{
  "n_mels": 64,
  "spec_augment": false,
  "win_length": 400,
  "mlp_ratio": 3,
  "head_dim": 64,
  "moe_every": 1,
  "expert_mlp_ratio": 1,
  "shared_expert": false,
  "subsampling": 4,
  "positions": "sincos",
  "optimizer": "soap",
  "lr": 0.0052,
  "eps": 1e-08,
  "max_precond_dim": 1024,
  "final_lr_fraction": 0.05
}
Rows from block 10 of a small audio frame classifier, named by matrix and row number. Rows with one number belong to one neuron. Each number is 500 + 25 x the weight over its row's rms, rounded and kept within 0 to 999. All counts start at 0. Numbers have three digits each.
After each neuron's rows are labels from the 100 clips, of 14976, where the neuron reaches its highest value: "strongest on" is what is common among them. Only what is clearly more common there than usual is listed. The data: synthesised sound scenes: up to three everyday sounds over a background. In brackets: how many of the 100.
# fc1: first MLP up (model.blocks.10.ff1.fc1.weight, 384x128), inputs 0-127
# fc2: first MLP down (model.blocks.10.ff1.fc2.weight, 128x384, transposed), outputs 0-127

fc1.215:452527501479491528513477460519505497511485499534526469444502499578516518510493488505465517529537460499483492488535479529495499515478501507523499526495444507485491496503469540513519539541494495491486505513508525481497518515504497526476468476490470510545463512533463452476443469532522518483485530431528507523528471475503505518511471502490491513525467464517519483457497519495477502512501
fc2.215:506481465537522476496506451528481492532515510505535497458478448490493547516489512464494522520500481507498507532455503506521447486491533494531517516495469487510533459510467509481539516523498487490491524434514491511444515490487463491487458483515531501475481474505498536469502504481512551478500509470524468504514465425496507500500511464509493528485479473541524485452476490501527484516501
strongest on: phone ringing (100); first sound: phone ringing (37)

fc1.342:475495489514528481521504492494483474507481534547550509502513511563452517442452481535459467503509457477532499501517490492487532509479504487480442541473483522456494467495520546486541520534490508470487539485512485526487498483497529525491477469547497503499494499507452509473513524529500473515499536469520533499523466500450481531470476502527471483493502481488517485501516482514492481474483
fc2.342:474483504492464542486485506492455512482510521480518446516541524524497532501499519490504506505489564528479521512463472460494526507490504534494522524481546484472518531460536491498525500504462495523492553492490525551505503513505494474499477530506458501486479475470518470481521441478495503489517523517506525512491508445494476489530456526536507477544490482494456506455519492509472450496524
strongest on: phone ringing (76); first sound: phone ringing (31); whistle (26)

fc1.61:443477536553522483495500494520493523508463465512500523526528509512457553500526500520508513512490505526515520433537514477491483535496466465501492477496484498449505487518520513500481461477454500472494479502499486522511509522515482455546544498488517518487466518492518472467501485503446487526490471501453518481442489475457498478510548515475470469518508495511494498523534521524480484473487
fc2.61:526449522535479496461483490532484493495481514510457478555484539496525485527512510479504491493503536513524449434474500541549504484518494485502501504509536480501534453514527461514475500560489478498475480522499501474469535495541528487515515530490489483498504520503486466470507512500450507528530455479476493501549492469505517483542528475476518493461493487475507494467519486487511465529486
strongest on: beeping (85); first sound: beeping (52)

fc1.24:473510539489528538493513526503453497521540498450545512513461523492447451484544518491506472484557471471471516474465507506497521536496473451461430494530459489497486534505503524521519511473471531516510512516503457525489502475535476506484462508488524511516489497529475526484508482517481517487521483471497483506491479480505488511504482518542490521483535491467503472499469509498496489466456
fc2.24:469533485487511491523497490506485522504525526498481540520483483467451506483514494496531492495511521504523494461508503502484441510497455435540497518527509531533464487501470474483554518494576530479462488466516502486471485495486504538496459420520500527474489514510509503483494468502510502552579503492517481518491538525521520541506513504501488484495512508505511513482482484492487494509482
strongest on: whoosh (100); first sound: whoosh (79)

fc1.8:487468507478517472484486499513509496504474543481536531476501489479490460537519484518484480496519485513495462491529524475480500532522447523512456518443513482467538543504430481485512509461468459538494469528490499497509502539468483445457509520505529456512539514481550485499486481494469479538505497491526479509521529507516516515472470476498483475504497473518524499498522518510509520504555
fc2.8:504495520479529487519486500509496465469505488483469504483510512466506493475509536501491503479528546478515535476507459515521527505512500536513499470438493487492528492471492509487461479558494450454478489474474487489503459457505496509550523470501478500496511433465526518524511472501494485495469495480554468502491510479454499510523496521477492482513530512508514451508432510474458456510513
strongest on: whoosh (98); first sound: whoosh (74)

fc1.64:516475479459483508543483513490515496508478466524432457483513511502493481544471494476490467467487506478502471447532528490455533488480479506488472463475480508488487502502471491532473474509536489484514459506467493498501491476517477538479495512553498514493524504500465545494512497536529523507489472467523497510461524476490493496486489424471517489474491509542489549490476480527461513471478
fc2.64:492491484479526512488533513488488495497506544512501513498492500495486525498519588479478463470521529528502509472477470529473487509529480483539535525450497531539492516492512516487484534494514462504489494490482491504467478523489445544476463481494504516500438504470506501511490467513521476524482472512481485504469488494525466477514510540506476533509492571471527454531507489471515511441483
strongest on: number of sounds: 3 (70); whoosh (59); speech (35); first sound: whoosh (34)

fc1.370:502514545523500514511514505501471478495479531496486479492496494519531515501531509504468471563543462479423441480492555493502490490518482514513472531539491491506506480488518478514547431493517504517536495510525470461485526503466496504484478505499516507505473526513508499524514467494500506476501512499472504476530531499505530532483496453514446521506444543513555499495515485487479479475481
fc2.370:469486546500489493471484522451524520537522530499490492500513433537519482514527540463503514478487504482483492523504534502505454514480500539479506514502484506500531515489532494458529492487483536541531530484539515479519498488487466486462535492530502471523458465451505519508463494516481444480530506518480510508551468473511554489494513489483491493497488483506475538516556514480496513467486
strongest on: creak (37); text has "car" (28)

fc1.100:521507527549497491488536460510509476518494484520488531512493537546484523493503477522493485474519526493559533482525507471535480496533486490518498480492487511450525522499512489486441435530462519477519499533486510473523537502520499474481491493511476484492493479521498462490522457497494503544464440524454467484491487485467521504507519451508456448526499507549494499506502483485516485472483
fc2.100:456505552508526521525535534503496502461470532512537506523512514498506510530460502527506459512483520522519505493466460498484462459473516511527477484513492533485520474471495510523468496463470495535513492507513526472471528519540545437528479508509494512477475483500534468485471442513485524510513449465496493473524472456495503488471497505498508514470548492465465501502498506523544513525512
strongest on: beeping (100); first sound: beeping (53)

fc1.341:476514479479478480524481453515496546514505489472490501435464496481509459524531486554512577458533484491486491523526517503494498460529474474513502488500527533499526506468509490493490457500497515530473519495458512494504466500500487469489485513490467521542501512496481455488476516490457504459491487498531491482489487516476500483512532483508480554492503480538489466483491479527436469485547
fc2.341:511516503481529458484522565521490507517569467488451557482472537460459488471525470494508508469506501509474496554488506488507486502489479486516515527498477529535495505492499494474514518524540450516467503491512524513504511521490444509512481491455477508508517489512483460504450513510512446470496486498474527500501547501500550526492500489531483537510493483502465500499481517500481489529554
strongest on: number of sounds: 3 (64); siren (56); hammering (48); first sound: hammering (28)

fc1.89:461518497500512579470506499496481492473519494455491546531517524533494535460494489486494476516521479501508524515522519506477494537508459508504475528493461498499485509535487492466509518471526465464499496501486519538469485495505475520436472481513487526469527468491464498529511522449490490509534531460483491511471491492482497466501450471467484508517490451471493502572505511537505518504482
fc2.89:495513470493482502509487496521531501515517546509455513464538534512468462511508477520548499475470461531503512546495508497531476499530483479545490492479503501524534496504507494527499481522545495525503471539518504494490457494536541506475477505471505518519489424494490530544501502462500531456535485481470533481462538483515502486508477493561526500483507529510491537492488518465478474463487
strongest on: creak (37); snoring (36); first sound: snoring (27); first sound: creak (25)

fc1.41:443535512488492493489495475523490493506560474492544451461466527535452500529446502496519452490510500443515443520496530484477497529489462539519530511483507501524488508519555489458494520555499526511515520514492503502501527516507527499507481475495462493489515510512488517481476493474493528476490507510510530484534525489490503506490508441508531492496435516503484506516498506537514541506477
fc2.41:526492490522514519505529515474470490476511497508530477491474483523509517460539499500549545514476483527501485477464517488483522506508539483521521480543493492509497499502473520524517524556445483497530521494482444497461451502487484520470551466487492516495501521529476434521500508478499497484504545489498543502539488470494516488453544494530505498510516480497464524460536449503530503479481
strongest on: reverberation (79); text has "reverberant" (79); crying baby (54); whistle (36)

fc1.281:515508470499498482513503518494477457517494534520496501487460526505533500523562517526466497490482498534526512516518482468458546504519517503512501480506535513537460508464498540490535471460495507526526505483490479522544482465508444477538517486496545466485481484493471502524514489500497507509476559474554490490503559480503489486515476484453524482514488574518487505531470496515489497495511
fc2.281:489494482509572510482501493556523489539505475497500547539522490460451521495468489543486495474513531475561477494526503513497547458528509534484484490544528492510493515506496488479447495490522500497463500531532489504496492489523573522493509480513511491489491478529524539507513489506486527533485532525505480511472506486512507528552478509491525497487516506483528480476507458477460498507548
strongest on: whoosh (78); first sound: whoosh (39); howling (25)

fc1.382:524528432502494479467508478511451490538494473474489520508512476465457449490497482516470489525511510497454488514516493458491520503491517492502513462462512518544468523523526509486470494499521524475487482477507454532505525512510518520469495465496511498529516474506495550463525501527484554498519468546463486463469504479500504522494465483503511465431485506498519491523499498480469507557500
fc2.382:532475474522510492516525494456519479517504465478474468488499491505472479499498508452470563524496532490483538494476495530485456510499508502500520508507499501486490491530549534530569487476551504516483493436523531513509498504504491496492461483488480502513482533492469504455517467529508543541527494518550513530500502468459488448540504470510526535529480488505475473495506528498482490470507
strongest on: barking (85); first sound: barking (50)

fc1.339:475509491495540503514496460451474470505510518517448537480495454496528470550490432478518506537517476465512462522531539498508473492541483522494477507485508503522522488509492524493515469491497513493492494517474539478508480521490485478450507436499513505518528491487499514542498491528506537532539497493573477479507503512517497494493478464511484526491455502471510484458547466508497476489483
fc2.339:512503558476474488532439478521504529513522497514500485479444515458517487510519510546527503514494508517459502487474484515543505522492488535506483498467493479480567524492492505520487515496509484507468466488490523471497501512536486554485548496511479515477503476481513500509505506492458521506491481459515540474495502486499508531515481508526490545531529511415446532526494501496511462480535
strongest on: creak (66); first sound: creak (45); snoring (25)

fc1.56:532510513512468482464503492522547511517491452520504515471504534500518511475447473495503518504531478503552557495495516477483510478499474487486493525487459508493511518453507519491455472515507546484551514500512519488494464476521514488542497495467515472481492491518522497484509435490531525508449497536537492496479498453455478475498511504479488453532492542513503531542507500460520488492463
fc2.56:513506485523517514514523497484464484530498534492536516513544523499514535519463461481504443494500565501557493539457516525509509525476517484487519485509502542499541511467506500504495512495502519495465496493501513460530514496447520523450524504486450471515495532500520505504457477527441499493528492476485509490552493469499521503488525472527475523458504525527513487470519456508494503450487
strongest on: beeping (100); first sound: beeping (56)

fc1.105:498515471500457485518482503509487496539479483499441533504492489524466511514476478476506466543497510512502464467518554508553469473523517509539495463523526472496488557522500485467492479514468479501475524498476545506484506467481483482445515511541462511512475543488488555474474509490481554507464461496479519493532465522536492507482485489495497523523489512515525482474489502495464501539522
fc2.105:540530511494493480539466458521491477536462524488508541534507482511540504475514486471509491500560509479481501530519453476494518502532554504513530465507486475494493537483480451480492498483513531548498495528467542534495521547505558510465505480470518488547515529474487496486510506523520517524488457497497511505486522505467467528504468501484530506523464495452476471480482496505470506515483
strongest on: number of sounds: 3 (65); fly buzzing (27); howling (26)

fc1.133:518520501461523470485514500514510548479472483527498522528503457500510484497495490495546508471484489478438473545504489502493497485465526539520489507529511468562498477503567529492494471495518521508516512541519509552547477511489520511519497491467501450454472449536510513496508507506492535499501475486514486474493487455480479474480525502478508506524484549467519482454514506514495472507454
fc2.133:456515499517544494524476491491493482502450468521540468540494483467533512488547462460511522481504459518517527511471508498488502523528518467475464496496526516515550512475488561497470489509470503497544508512554498518507492523511487468535498521465511453508489472462492502497518483497523519532546479516508530497474564517479493488529494526522507500507488508519556516513475552525499513504498
strongest on: glass breaking (56); coughing (37); first sound: glass breaking (25)

fc1.254:511495497488474531470462510478507570501488495478504494520492541496531463533536548524495456505493532505475500523488467523525484487450493509509524497546496509470460500494429523466498526479497538466470531521516489486503503498504507492503540482481499533498458491540518467488465496478523512509514521507476493493558500492523494510472502529496473473495534548484487515510526553477529455504482
fc2.254:521483486474501490525485528513529542488494496515485549460495547497491484495473488489485483499502467467513499486478481519516500475511507508536507558514525486521490532490492534534499494457483483487516532525513495523471463529467468546470537490504494541467508472523483486509493532500493454480450519552493484490421482512535529553499498486530461521465524523477525527505469500500501495472528
strongest on: creak (43); first sound: creak (28); doorbell (25)

fc1.60:501503546473496472526486538527512465533512486500496482524530483465529473502524481534518533481475485445471497515485484539503519486504505517485536504463462501475496507498519500508516520534469536517485494474495444506492510470580499502463493482523457474481500548479472470493497483532475493506508520512466469491508477517514479495528523484513451429502454490494517484521479494481487487492552
fc2.60:495527505465484468490532487484494485489478491466470483492479546483479508512493529452469485483513518500483518462509501509555467512483521508520527529513460469508531480492512521502488525495561511463455528478512497509499489423515491476494522507525464498498491514508491511416490488490471481485532475506493473517503497521483504520465545478499560500530464533502484525470452508527498497465515
strongest on: number of sounds: 3 (60); laser zap (54); meowing (35)

fc1.206:512549530527513494519524500499519505534457464507517526514509543492529491479511449558506497495522503510532498507551472497507459459509498467476470482509509528517488522470539500534468493463495513532507491535487551503520501497483536489468539489527504507488505500518519492443470471498514509498485429529534467495518476495483517491510536485512472472513492498518482494522475492566512495503444
fc2.206:479494539513523497498506485508534490529502502482505486536506501446501530514523477526495475520498487521551501569494511456498494510493529491498511435508486491486472454470472487541507492473505490501457529470481525531534491499463535529482489530481517526506497498553538491488517473500505519505509473529481447481504439470493486507507481458481533502529508482456459505516537509457462501503510
strongest on: beeping (100); first sound: beeping (47)

fc1.261:493531546479488475489508505509494480496479523477498501504509514512501486532505502480517518478534476449492522531522468437523498499530507515510488499504514476500569523493524491547508523526503500500538504539525550509492453543484463473522457475434502492470453474495503550486506497489521494512480558494492499477538493485457466542527458509505454517517476494492504500506500525508507479534517
fc2.261:505491519468496511472478493427510459489508492496519473532507481513490509501506517467483487488522499525507479548511497499532456510494518495478508529506534491531515469459480547509525493527531511489489489511525534480493497457471476511493500507531537501518560549509487560476466485522523500516487532510474495465488506509533550490522524487491484461512506451436509492530506513490449512477454
strongest on: reverberation (75); text has "room" (75); text has "reverberant" (75); coughing (46)

fc1.93:522483492498494518484509458491523476505524455527470438467505501539503511505523526483515458498519522492497478487465501505508506466516475491524515522461527514464484508558542477504504471485534499519513507487478468470474525532534508513497521456543498487527513477427489494463501533528519547510521464529491493513480497478482441479458500485462487485526474485461534506496541491520503512483501
fc2.93:494512525510487464492515514477518454491510546488531482529528465473491519522477536488532477467491524502513493522545486516548510548513493488485519497502478531507497485487485486491571492497507498495507483485536495515526482489493487560534498562480555530494480486468504492503526511483496494493499490529549487451558514470545487451512492511517502504521505499517514520509491530506435486518544
strongest on: thunder (38); drum roll (30)

fc1.132:454515508459489528474493500504539488512504469543465513535540565485527490488515507521508521481499485523499526497456499468505509523468522514471495536493485513513474494499512523477480535477513487526445498513512530514501436538485503499464502494509534533480470534542520509508485470478509478508473467504572487540522481512534536503454527506518530480464469484487512530529509498498494474485522
fc2.132:498556510514506497503517490536492532542480515493514490502502486470518492511519509525462493503492465503457495525504474463490521508511524479512547490477520499466488505532500515526457483478559472457505531482483531506479511509501451539518473508524501523473519512529559478488531508476520500508464503543442540488509538556511519494482479500476508508449475487483492475471476485467438520490503
strongest on: reverberation (99); text has "reverberant" (99); bird chirping (79); first sound: bird chirping (46)

fc1.307:519478488543494461543472507484504488479494576518495504496531502542495516493494530551539505510495478494482520468557507515458542489547513511478485466495511486484494504474463503491454515497510501512474469506472499484468488533531508503488525457501519519502507496467491480507516492496502509532513528462521471519489562446483506452481472489497507472510482521520523499513522537443488542467508
fc2.307:454529534506506510469509488503463505486518480494489540522495506442478494499464506497469500515488475513469482478468518472482526542513448547478482514496535484486471508502529496489544489505531486518471475528468519472546552454487489513500548484493487516473515460482526512474498490470436495531501553474510525494488528459488470496497489515477492505509537510520471515497449516462492528498486
strongest on: whoosh (100); first sound: whoosh (58)

fc1.290:491507529521514480520517507503512454524501521513511519501520505455516467489490533481513518533438506448535515502526486511450550509484547482505479522496471479500535465539508469505512518507527514516478494536488446503471497485517490478512501505501471464496476518495460478495508484508497478505476494514483477453490501512529464473568461545534499468478497504439507480512479514519497489478559
fc2.290:557525511469527475520498497489485532492523474479534494526496507490452505506464521485499511472493522488516526516538553516520506534465509497469535507506509482522498448546481532502522503480497487487485489512530490472485519444505421453474537509477488527515511537499461489522521527503541474493522473472471486532490534508519468494505491504483503494515517484499460467542547502469520526528492
strongest on: glass breaking (100); first sound: glass breaking (71)

fc1.347:544541458492537494500487502515484509515516503515489480488508529494543490529501456469518531495466555536491545541534532504516495497486479538471463501560514481530512526549529523463550520503496479522492439458496493445492496513479485508525499478508542509516517527545500474511486510489492517495511506490530495518484496501475510545531484456493504443506505496505498509463523489503503539503511
fc2.347:497523485495526484517493528495489493518513532481542462496495507484501551487499500534500499539460463483492466507451510452489497506516490498526511483482482522454527495513452506513494527493476465475507513492463478475496492489511440533528491512487518495492477539491508516532507526506537513484442472533525539498536520501557524467513475559496531489499475508536498484524520526531553489453484
strongest on: barking (50); laughter (49); first sound: laughter (28)

fc1.250:511500502476487499513468535499492448495508523466467480520519507528539516523497474468470456497504507486521520488518497497502526513521542478499470483523490535531527530498534476492480449485507473521529496541524560552503465501489554465502547518513487466489484495479490522512536468494494536516518497429489530493445474496526499482497513456505488455491467490518475514483538482517504496519509
fc2.250:499476493521570498501543467477544522503487508524495526489482564471508494474514513514481494486473475517503528498456517524479532495501451502502497484472458490487527491482479467493479506529454534513488521523492483514527466496536492515555478506493515507467510481512509516539461501487510554530534481481509475499509525500515493493590508527501510498475468531522517504479469511480517476493551
strongest on: number of sounds: 3 (66); coughing (39); speech (37)

fc1.16:477504504483520479528506511533505511496508539460519529509493484456445540481533523506489499491508497492504508454546540466475518487516486470502458504504532501521508504498451488481515498500494499526478450555503459437508494476477494487463521489492523485458522450524513544469471492498475517520487553483518458500501532491512500492511496479461539453479489504520509477461462492501497512462524
fc2.16:496487495540521494512515484547486520473521490503511521498507438500504513475525505467515528512498490469511474466535519488523474485512511497527501512530504538493470475493462514475535525518510504537480511540514490528508512458485486484508504470484527518469530444490472537513473463496506506546476481501521507478496495476486505502447467508486552481468458417468495434493474495509521505476470
strongest on: whoosh (100); first sound: whoosh (53)

fc1.349:524497490499469510491501516479497555527568470530513518505515505519503492511508526474481462498495454492483517502522514538552505511481481502462459537494539504515494538565546508453537501502512515519505492502518490538483518478550507486530501511461535523471477530523485531477488516467508535481465493501491484540569480477477494461499483496509518509496524457491516490522500472458480502504505
fc2.349:451540526477504499504505486533493503496478481488518504469523499505503529516498567544503480502513511517503531489486535465493535478475500478504519435489560502539524493499473516475478492476498518479496535521475506421509486503486507547483520484525465506536507542443448511536499515507517465491493503507474521454484532522529467520492503535521499516503525522507459515508515495479507467495517
strongest on: number of sounds: 3 (65); barking (27)

fc1.204:475505496579495509494514496509490496500488464482491527519457477515492463464494487492490501516511556534526543480503490479518479495534491540494501476461518529466506524454485480548513463519534501493520489486502505479484453528483485472504490508490475522445424538500516533493479491538513501523497480493497462477465513485492523497498514477483448507497513504526484517532493495503558508490445
fc2.204:510470492547502474500539476471497514464508516540490490521530492484488502488470470491493462491474505506516509491510444495523449528483493505477514450518528539492502504526494498521494494486562477464468480501471566472481442503488484498509512472482502505494459469509536468515487470475497499553518470468529462492520506493481508466490477547523520491499482500505467489514468500434540487512491
strongest on: reverberation (70); beeping (37); water drop (36); knocking (35)

fc1.46:497494524551499467521501524505502561502524524484484448503491553493500498505485513523481513493536527454473463483494540465501524460499479510516512513484498502456443522465478496510475500474503500517511492537538495475477477514516488516495490501519481489493530513462502524513513451519505459475454536480543487468457536488454494477474540488444511523490479492486489482507514556507479490482516
fc2.46:506517498550494503547509527484506501482472492491462537467504495482491492479498499509486528503510432458531459505482516502470512512534484477520436488497460533497507535493495516477517535517493473547501510525502477489538455460506495481498500495513476421497481512521511470477513483515501520518518522474495486509516479500517507533493520496495551503527491504492472481496456496504602489491484
strongest on: whoosh (83); first sound: whoosh (44)

fc1.102:494522501543503484509558507510471480472497471501488520543508529501510504528524487498502507480507525524550555462523485485509505484507521493510485482500491543493557480518507507531471453521492490518503465525507524466502543508522505428520493520484468475505508509521486488468454479498536513544507492510474485458491511435480527520509498489510493455486535526489546502533487508462499491482447
fc2.102:481477515508498490518508498496461487463471475487496511508508512483541510544496453488462502473503537462522521445496470483526507516488503473519504460546506509480547519487489468525499456478556474554449456462484510463512497542501517458515460509483484491505498468491496495467515490492538497515483474469515486508516509485456496431497497500506551488505506486505461515521472514510512528528487
strongest on: beeping (100); first sound: beeping (59)

fc1.323:463490532529529502511499500494524529527510542508567505487489507555507542540502493512443493516476507490508535499476506512498489536478511514486530578535516475514516515477491512496488525515480504474477548453502509476509500484511535488498528501516477512542495488553503492508478463525518484528475532477511467506512501503506460504490454480507467562520496527519494465469505509473495480519446
fc2.323:483463478465520505473529505500464487505479535480500503445482494555441542518552540464462492527516489482489527507483511512494499514492534488471502504442485512512540506482500511516500487488525513448506499470505455527516546464513479493492520484489474507530456481491495515495471473464532471473455467518492500555497475487474509475485513462477527468480504469460496481488519533490496511492502
strongest on: phone ringing (100); number of sounds: 3 (63); first sound: phone ringing (56)

fc1.263:496507520507501491509470503523491497444499545507495501487516469492520468505478503438487503501484542454457482463486486491495490427463524500480501471491527441516551517483490494513495499533488480532454512527501529499471490509504518471454505476531505518537513502479478523508506513521494526477528540484523499479510499496490529473485502495492480547535434464461490500490500558540517520498490
fc2.263:495508504504512520450450498578447486486499531524490531464514498509551508489446508498510489522505478540490506478514530517521504515478549500497456513450484510505524522496488507548491517500534529524482486505506500499482517516509490471493526507542488487520530539504495465480525484472489526483501500509511497490496520471453508486508502532482494473533544445461459544517476510487529449519490
strongest on: beeping (30); doorbell (28)

fc1.295:483514505460456472485483522495482494518470526465477493510543469498478504471515521490524530486479485519524492479500494461516449489502495479504522515499493474558469480505501512428461489503472494464514509489511487517480493450526514519493498470506503510494524538494494459476473484530482505527518462473513494481500528496499536525508491530503474497451506470471483514469559464534528472419512
fc2.295:462497420498461489461531510499492501525487474489469521457548479503463539514518504462525495510493473464481546475448489468557511521489500547482526484472486490512479456495534472506489501522526506446510480474483499491486512488520516519536479519505499471495521564491478492520532463507517477468486471502508494499556508485497493483477491474486501494490485513524503517525448510488515513505470
strongest on: mooing (75); first sound: mooing (31)

fc1.378:491498542509490486514530476512507485538519525550537503488470478533487543480502466469464528536502491531494506544513497481519497545475552516539512544507504521516493500518496522476503496482511505490475497480508498482541486470493466518514473495496494500523434478482481433490482520560509503500485524432552476511558481495538489493513471510478497488516481547499473504479495526500496502487510
fc2.378:444456493534545585475486498535538462463531504498522505487516537483472507518486531481462489551486505494534517480487500536496552483489532504516474510527496487479535506513512528505481494499474516498487466556510517526512531506465489490512485510500520531510480468499492531479517497485494468545489467503537503552515473487490461530468496516474486505491524519464499501497560491500495507510507
strongest on: phone ringing (98); number of sounds: 3 (68); first sound: phone ringing (27)

fc1.359:516489482500505463517441479480522468493518456481520491469477522535513487473461475518491505480471490474537469527489476520505522473507556491532478513493463502516494501469470498475543510490522491500514508542514483495526483509473536501501518523536503490495547475549502509562495514485501486498476496478503499502528465484494482487510532505528514473519470456518563506433469525534547483527518
fc2.359:519465479502492493514468503510547507564514540518523510514468521495530503502511475490499476510508535497527479525485463510493474497534492456483502516492453516491496538464476546487494467557475540513541505469543518512502519463501516497493486499491521462469496494536505501527475508519462530520498470476508558491532514504497532493565506511478491514494467500474504466490517456477510477548455
strongest on: phone ringing (48)

fc1.377:497531500515521517506526491468477496528504491508463478483461479473506473494502499520538508531502510496506504540542487487529492485548514570522511505494435562523494504528531505528506508515513477528478492485493541479492466511508503483456473498481516505498476509520494524546492542540523517492512516471518547508489493542503498463468464470504476503468536520519501484522443511511462533496556
fc2.377:499517447559475494491523451527513493502529497509491517463472457480508444503476521486519531477497498497496447462521529475542426492490491501515510511523506532494573480527493494497473506522515476496482505502512494496524517523491540488484490476498490501490470472528460500490482494495490526491547514494494509469451544480482440483510493535477484499482510483484500501486507537456523454510512
strongest on: creak (100); first sound: creak (59)

fc1.175:498477496523537465487479514522491503500505525518497481472513493504512482460532499500469487577489478482486501505469505484518475478490470479489491529466505551516467462503505511508447505427478503514518531508493513500533501513482486497526530462498503465471475472500506496484484454504466483419504492528514469522447492532488491480511470523519490498462485473496541545520496484502454488541508
fc2.175:485450498498534498484525477473508547514499497526501464461486436489513506518529490549501492451465533482524450500464516503498487451494479481509503510518533542494521436504520490495454506497463528529526505520480545501493479543485461508515520503471462459496476482482534502475489495451489467506495500492476471483482506527489491480499444520511518518496469533527494507497455520494493499481479
strongest on: ball bouncing (100); first sound: ball bouncing (45)

fc1.358:482527519501517512512486476479527492529528501496499464466492472511485508468514477538504499515508467476515476511495485503477496464543462546496507526525457539518527477526533494503441497532488469482521511475465532478470470521505468507482499499494495475537522495481525498576481510481512543490491520459487536509525539498502468434525468501537479488503521518507475492560473492480490478467496
fc2.358:518569478524469500525518488489496523503509519510453534458501476499531499470470534505508514509492471476507488497527490495503460512525530514493487493513478495474502497561528521508470503496498515469497470481488541503536547530510484471483499435508501475494500488552486543525514506548507559510538534543489482510480512504482483533439468516455470523493489480474470499471518500492516500478513
strongest on: creak (100); first sound: creak (58)

fc1.77:553491500506492472506451506524484506541510500462524451500512503492487490505463530518466503524454526522507461495548541493498504507466485497475537492491503479522480463523501482490516504477495474444459473512447479524555525534516523562467494503455536498508490500495486529487507483476503532494472455501496469476483495486486486473495499485529499484496519557463496464503509538495488509542485
fc2.77:549491501480502474504500491465466477510533488483509478524527447518476517482514498476469555502454544486504512505510498500497474522481537474519525460463469541500519461486481495512513529488547488486487480457502530550477512490485508503454488484450525464520480484480466526507507497518490555539506475500522530492525550496480465489509470491529519497518476492487478443503492509484458536503489
strongest on: barking (100); first sound: barking (55)

fc1.223:487478494485510506481473522484493517514523526538481490501450497512521495491512479540507492493500458528512526524474508459509484506496529532482557529504517476475420472543523478492475450470485516451490510529469499505493493518527514495492468515462488507467484494499499555471479450492485475504476492471498430470508486529495467496502496526522508492507478451512508527531480559504497511503466
fc2.223:471472504483511498498516477512497536488475490482495489519470500508496519481478479485495449471452505490477506475524472450500511492481498477503517495536545483469513477541507477511491489508462477451512533497551479475477523524467496538462518489537481472528519488495483523504541483468502459489483529481508444446515522508497508457496457491477565542525489526484471500479510530506486520485448
strongest on: ball bouncing (92); first sound: ball bouncing (45)

fc1.284:509509515534488487560492531488500483502488478513510514516521506496488493518486472453528507502487500484522533483496532511460527509483528492482546477478454477495516471549499493497515533517500502520521523475483467483482515493482492454478545501519492518550501531467457524479466515482463473480500495511514482476510475481482520500573520494527486403479475489486462463501535495528502500466493
fc2.284:525527508509533507521567494496451516532486495478509502496508547493504510531520517469486443515494495484525574502495519477529530499481483479478502516541481483464489497497455531501466531511518476481491493516501482499457497488542452504484485512500497473493472503505490510541460518483486540493527451515467529504469484522518457544479490489491495454500566526502478486496493522496534469469507
strongest on: glass breaking (99); first sound: glass breaking (63)

fc1.380:518490481473480485515479521485489460531457483471501479485514502485498462496494519489476501477468454468483515509442517519530479495509467491477483538474491532514466494471533514498515485490512507504456540430497516509526514495457510499509481486509505488491534530505517497471467511529511539510498488544552451555475526460458509559514482480542491494474484497491551479520490512484505515471492
fc2.380:452491454484473523472485497507522486483483536537517479471518518523491510477503505483511498539519499521470473471497518522464446505503509512469525501511505503556437474466523488523520492546525488465526478460483530507557518491451439512532503497486484476484514491485529468539449522478544504483506498532469509501506553493480516496497502513478519490497475488469505514487515491469480503472466
strongest on: mooing (79); first sound: mooing (50); meowing (26)

fc1.234:512463462507491487509486492503497523505527515524503508523506447497495508472466485506499481531497515478543494532459551515485507478491471454498500512496509546477483517502493485536461499508446511534498518529480533487509452484442524477527505457477479467470537499495473483487451519498436490489496480511519441488507479515448542506462473518472485480503529505487523531519474471528488502511514
fc2.234:476462490529515491497496521481493523519490513535501432488490489507539491482484495526480511485507524477480487528459481531507478504537514462508500547547473469548468461516483517471454524452509479531536481563517480508453519498500482529479513516497472518486483466493496478477519520460468509502476489472462489477474492538493456454475450489525531522503469498514503490483487525488506495523508
strongest on: ball bouncing (100); first sound: ball bouncing (62)